A small CTC audio transcriber, trained from scratch.
Model: 2.13M parameters, log mel input, arch crnn, depths [1, 2, 1].
Training: soap at rate 0.0015, 900 steps, batches of 64.
Rows from block 2, named by matrix and row number. Each number is 500 + 25 x the weight over its row's rms, rounded and kept within 0 to 999. All counts start at 0. Numbers have three digits each. After the name is the row's rms in percent of the matrix's.
# conv: width-5 conv (model.blocks.2.conv.weight, 192x192x5), inputs 112-139, a 5 kernel for each
conv.101 079:492512468519565537476481472505519512536513542449526504493494456508504499478474481518463521490499477508438505544512500513432477458492508517487518526496545482491506486505500541561502482496537531483478464470482496476466502494507513504484469509504469443483468469501516501546500496513497505492481484485468497472478507434528489517451484499516530484522466459528520544522522493473489507524499505507488532537485516518536527514520
conv.102 111:525510513493499459531449440542501486465543527475490464472514480534525488514490506482510536481493437437550484480498528468506486500465538485482508529500493529507480493507465510501549515492507534490481510517498524495489500543535487499491496517492500494515472484509533519522532475455521549483510496500476471526519459526502517520494493522467525536493512499549501508522468469483534519500573475476513511526472544514524531513489
conv.103 082:490525488510505472520498448526535527464519531488455502543501560539487476551464528472516550488479509495476493520541514449527539472513513517477520515517500528499481469462511534539493478533512459502483472514498487511489519499495475468516498538496527485485508495482449507467564535506532511498469495488477526500505533534503468514488493530475540505491493524561539487493493504505493494548501494520494546513502508541529498526485
conv.104 093:480507470531525540517495532505516480513521489512529540507497521496533522471501480482462499456489473496512469502512522523499491492498478459489500471504467522541546501509508467529470512568516518475515491526509503509481524483489499530489499494501568489489511487551492516516489491545481495523492505515522505483509548512520497481497520535475525539498515492514449539468492503506537547540460502477504506507536486515526498486536
conv.105 108:522517522503496518539465523469498525529504551490484500475490510509470499475481480483508542505516462482489495476513509534474509510488482539524488515503502504471501508483505474517535490508512506503522515489481452456481506521485451496460541528494514495510506479492500528493491546503482491477494473492479509534436537496511489519477491519494476499549498519473499512483486477473519486486477487475473491493553493490476502507505
conv.106 121:475504525491529502501510476501497495504507493486484480514488537535394448530490538479490552504469487480529491505476505481494493465501489491481525502484484488544422524486464497561509503498490484508520481506489508497507483518535473478564500448524522500452484489483521483520492447498527506463493499479458479504467496498507500489501490496489503511500501479505506513487510494457514503531544490493477479472478523493528506484487
conv.107 098:474535540491511468552493480516488541483526501492539530514449486498493476492485450537524536478503486505512559526529497497515506477517454454481509532533463465490454518484454513517536489485491528449465476514513494502517492521503516546498510441502481468497442493508527538546460450531492515477484502483475487446475507552514533506503508495485473528476506509478552559455472526528498515523513534521474459486536541529470506500526
conv.108 093:495515526478486506501463486505493474482521542519551462464474509490508522511489521468497485506481506463505504482489516447520473496499502534530493492492532532506486462495541493499521526484456496490484483470485505472515473502517462532491492516491529470510519477528475532534501505501488441514470503488518535538460472498475520479519484535509464493476473511509516492551496485482486497486484525514487493511535490466497499524495
conv.109 086:497481519543501511530551505533480536497549511505513468510461532516518481480463443496472542494456534506526446496550524509516519469505471507488507531500502519545477487496495475515523502504523496458439461524495510530526510473521497480536532484493494512527491493470487488494545476493510470505488490490496498513513471510521506458456471474521470514535499507469509483480482536495439527502498547527537461523515452496524487498491
conv.110 091:492545507458477519525474498507533471516493506534501565516486507516552512441523529505513486533502509448452535490484503474486537525480442540531522500487539526501487464480500532483495497481489476477511496464481502533496497496479525505519516448475506489564523538487521480487512520490507508495486504494502498515539509488486453527483492470487466498511493525526472483502513507520489507513504524481468486472479521441502514518517
conv.111 087:459466532510496496505504493481524528519517508494464475490506480483474543517478483540490467507502492498471470496496500511487481478495524513497492497508488448493486499475482495437476511502495522518496454494483478526529526505497515487459522534525430446510543527556561542543467501519485502476522514524511540531474516504485489517511465492479500488476526482483492501525511497507478545509540496470451515549523537527516499482507
conv.112 098:469515515510481496511565479513515544523515518504464461461436484474551471544483498516557512515527535472516494489516457482493457482509546492499494473558516505496494417494490493493465501452469509495503498491467465494505484522488516497480492492503458479481478523531522546507483517485541488492498493518504495507546503487481489491497479521456512495509517509506505522508520505523521515511527464498510461484513470522528448511501
conv.113 086:506511516543520526526495494499488508509505546464506504499498520446518549456499542519479501503490492549468482512512487491491465495499462531485476481529435465499494503522479466448520466520473504530502505477499492506486507481482505487480499524487511460482492511493514489475491531503500505476461485529496519498475568477521515486513490526505501537481552496494477519531523513492482478505533542479506506495540489482504492458506
conv.114 093:539520485484509490498509511499455501522548511475463477560503544496464493475578498477549529478469518485538510471526513476485509499511474519510514500532522479476473503514500491512542489521514496500540511479504475474515486494481483501478500522520410507495484507485545518523473516460510521510491488501472522488505481515490516504488522543509504501511533456465493527497470502491491496508515470494522484520505483510476507506511
conv.115 094:509487466540546500523535508466514518482491506501470510507473496546501489440465524498501507513497477448506490524516535474496491516455477503494474482525492549512513489479500501493502493507520466481465498462550505517526510493487492489489563521477460537532488538513480503507501526513466490491512482495458499514526501458490509515466455494501511531498497510487525492489493489544538515481489521523490512519465458458507501542503
conv.116 115:490497487481512517509511497496502483526480473518498467527498467493523498469506471495511523480489572472471501505494515510487479526511475493471513524470522479494487495469518512486525523485510489477512469478520495501503465510495509503503489485533480455501486504495500509450495501509462516481508503489525459494464570467491514506465493469515504482502519525480479543482516502486520498501518494507489532525495506520477497473484
conv.117 099:477531502531509488470478553475521499479468472500478488530489521497500490486539480499501489478497502535481476529484523510495505527496450494476505464546502493523518539517504487456483489508481474505476509516483494508482513546503529492487525489519475516504444530522496437448493488490497502522486530529532517501493562522547503514511524467542540513524512451512496499471491516534506466494460459486528494543444476532523571523490
conv.118 125:487510503504456508501488538482544493527486503511477479555477479451496491539513524548516504461514471524499511500495505525481496497490481526487494517512469481480530558491513508486474500474484476494497487491497507526506519530479492527463468521509519459480533542493515527502473528510494492490510520490518494478489584507526521493521518514505514474516446506471478548475481517510534523513510542492474463536589505516519483493510
conv.119 086:514501497510504489515553511516519509515498460504538520511451517499508507465510532522532484480496476487493489496506503503513507514523498482484539491526499497504493503449473480491480503516485447516486481462489533497481543533487510507497487492499501438493499460520473507547497510546496541528516533498498483484452511556519481484532487539473506482486486427480535519502497512513525532532525538496439506502556516503527507462456
conv.120 093:432517550504487545513500423528496502498508539479509534550536479463517494531521533471516491549494539482487512493502519509510491526543513494446490482520476506530463470510488504537488540500479519495473464479493514505464502497513468488541522516506500505534489470510482480429487479484521500504511501464450537500487481477481510502515494496507510481520501484476508533531517506528508494482502512499474510496480496484518473497507
conv.121 093:493526497520502515527537548499489495508504493495495501507513508506466503484541506497491495479526497517519507511518508453497482526546503542523493483471486474527504509507519504531529509508484499512468504512486518487482510498493473510527465476475484507529528492572511503503473501556476505504504502507533473465493536533474492490500520494537524492527487542511508520474464476537557534523509504517506485528533504504504466503489